A small model that answers yes/no questions on an image's attributes, trained from scratch.
Model: 2.94M parameters, 40-pixel images, encoder arch vit, encoder norm layernorm, encoder activation geglu, encoder layers 6, encoder width 160, fusion encoder width 128, fusion encoder layers 6.
Training: 23500 steps, batches of 128.
Data: trained on dashed paths with two dots that lie on the same path or on different ones, 295000 training examples, 10.2 epochs.
Rows from block 2 of the fusion encoder of a small model that answers yes/no questions on an image's attributes, named by matrix and row number. Rows with one number belong to one neuron. Each number is 500 + 50 x the weight over its row's rms, rounded and kept within 0 to 999. All counts start at 0. Numbers have three digits each. After the name is the row's rms in percent of the matrix's.
After each neuron's rows are labels from the 100 texts, of 14976, where the neuron reaches its largest size: "fires on" is the input token at the peak. Only what is clearly more common there than usual is listed. The data: dashed paths with two dots that lie on the same path or on different ones.
# gate: MLP gate (fusion_encoder.blocks.2.mlp.gate.weight, 336x128), inputs 0-63
# fc1: MLP up (fusion_encoder.blocks.2.mlp.fc1.weight, 336x128), inputs 0-63
# fc2: MLP down (fusion_encoder.blocks.2.mlp.fc2.weight, 128x336, transposed), outputs 0-63

gate.238 106:490548518436428528550477448486476494544463450381641576527519514528456469475430510525453516497493462529455536510475499466583477470492436397457499551493522501522542465509507467570536436510544539
fc1.238 102:481489440492594449485538412533478491572609487504612462528493544560421562516501480464527440530518469543529528574444445424446518577462464520486483515511535468443371508544420538470509452513521499
fc2.238 088:507500559465548555555447525561548410536564460524478509494533432468474462461548559649466418563529529504441457485453556468390441426502448535530597551528508577506459551518475549534499529539506494
fires on: "short paths"

gate.173 101:501541593510571428475466539529458563347531471522499541491424503485406442556456540551494384516461541580445609414498510506548479516594535426521435454485521468418527593516432474492474526471518480
fc1.173 104:506483430464449468472397442560510552541486471484617549536562513528459518504527483530472522547467438464580578459454519459403492564564464494513470552532428446453555599469506548446489583503508489
fc2.173 110:522355440496429483527389456523501543505457484483507467495570573452501471524490404429453507546386389479414583481471648511453413516447510431405469500484497556438572498422494539477512476502518542
fires on: "dots on the same path"

gate.323 085:450586554452526509546454518541545516378561477514414514482539465505493420532475619488487405606514490551508519519506596533529486551530517510506504466508512461422551409516461513524406487585505438
fc1.323 071:495528487515577466473620541449533469579539521489547536459597476449483492589413455497534562474500561506531493501515437510458481545552417517447537530554522534399440512514421441571564517509501525
fc2.323 078:471631576500576581398472472556487488533575476522499506431573473547545487582538495412505454509360498459526461523540469535555446396545530439542519616577539498542414516545497539519522527503488557
fires on: "many distractors"

gate.171 083:410525514447512549573471467568487570489491515435465538592491464572563540524492411480512554455542552626478513484517476507502583447520580436531528513488513448511446536534461480515505531534529484
fc1.171 090:493468485495595542463476581539449428552469564531466473529477440562577477516588451558458510474539409546513597434529515454603540555552431502528525454503537550390554346510449493478469403535506423
fc2.171 082:533454504486603502446598540544526571529502494478471434522472460569554477503598482527382515497498478512504525509494501560481506523468466461524465523526435446473501498516474512499595523440479404
fires on: "short paths"

gate.104 140:475552525553524522590486539431499523461506503467530490557483470491465457459452490457546469561479490639464416483581581476645576527445470401438421495450529486380549536505418462436469507458548561
fc1.104 137:489447520401551427432534508483423536633547504468562523523539480558509465504510463485472594429485528443529591596415494556448432434559507511552545462558539415573504528426536467627494468449413479
fc2.104 119:523502549415412427534441514501427566531499531542507507538475555494467489488490591511445426603434479523521482499518499498503526454483527479528503556561542469508403441456440497609483506535452596
fires on: "many distractors"

gate.187 135:504526503521594531463601531542427492492544442468525487435447496473471498574497515470569622503517424466424488445468538428479481460569525380578586430467538539507479479439531525492564580455551560
fc1.187 146:468519387407453478428457478440542496492524560469523486471504471539560575534458509452483420506576560467513569544543448462507534654390507552485566464507423486530594546545626439539517499551394425
fc2.187 102:560473477433554478496500473488505542475515525486502524553477472490563482605459600580534549515484409487512476463381467470444466553508452485658536555507450487371522473418600427508463508452594494
fires on: "dots on the same path"

gate.114 105:482560504425604536402426492548535492584530581472536577497536417485477583532437441459529422538496504642528554481410487506530473477585494545414429413472557440476460523453520509464529542407499437
fc1.114 092:503480480459470580415469477572554494488488478567508578599588524554525541532512548464501527501594487550525524574564503493469443419532443420485458538503492464576492461465591555417493484423492456
fc2.114 087:574580527492440550480531442439453432498528491610461500537502467466428530480548449422441427534455478522450491484531436512578371400475365569505514561478485514564519544425576562458515484498512490
fires on: "short paths"; "medium paths"

gate.226 071:497512520515449617461527458496614494470593539475476516505505441543537392442487481506554495510490487528490518519548528479532538542459575413528373532513523456412450479442478464484489444405568536
fc1.226 077:472552519471554465445423541542520547526464464510497583495421507544458499589491536545483465483525583434448507533507437431455494541483462531483588439459547626493539453485501463436540570516477393
fc2.226 062:438527516526524497555529587501544599612591497586505476503525505460532459483419532483611460534518582510537583487520560537517371480469484509377427517478501511523428533476577515463482561518545494
fires on: "dots on the same path"

gate.161 145:474566481514518460491491489443513398435574433528451566482479489486541542421468464501449517562406392518570537494513434459523552550471562490508467411452473504496561491537571467531445472546464514
fc1.161 128:525495435500462439529579484444517435532469547439637458583491458499511523534418500451505444502534479523473451527453494523438519394466512550489487643491596494394513589546399499523557468510504525
fc2.161 224:524472517553478505522517544449528574454494575480542527453588516490512557491508604572499547500483482490488609425433518497545564479490617499495458537514481524418471507519475446511532506534540526
fires on: "dots on the same path"

gate.53 081:545575527514430569441530461433588608473562527465454574481429517400542557483481507478470464512563527542440487490457578521462530451584446494526512487485496487545590618486474499458539470471504370
fc1.53 090:569474470473474469550413555577505522565423570449465456506459418508543554496479473458458543493522508504550526541532474457477482611477488445507476606467494505625480348448562513442538435410546534
fc2.53 082:494400439513490409486500539440579509607490548518527442601474492503513509504456512539477477426484541539544396480561578470499459434493533550539480481523562587605529482531533613550483533487465511
fires on: "many distractors"

gate.79 075:448439481453532561451470496470519627398561544574478523478427520537619445529490478509543501525503564470513418419420558550436445452548516475557434489599465377414556497487538456443513480485429455
fc1.79 068:395515480540428535512498485552483490467499569492498485607462476499507455534452481436455515553416594415410448524467519474487515514497421590511455522505436583448458440491407570516485499503513478
fc2.79 077:538404450462459574475441513419537572477476556488548549537521565500439452585366529436568568475464475530433546508443506428533471615463500535484476555430488588431499565411516406495493491561537444
fires on: "dots on the same path"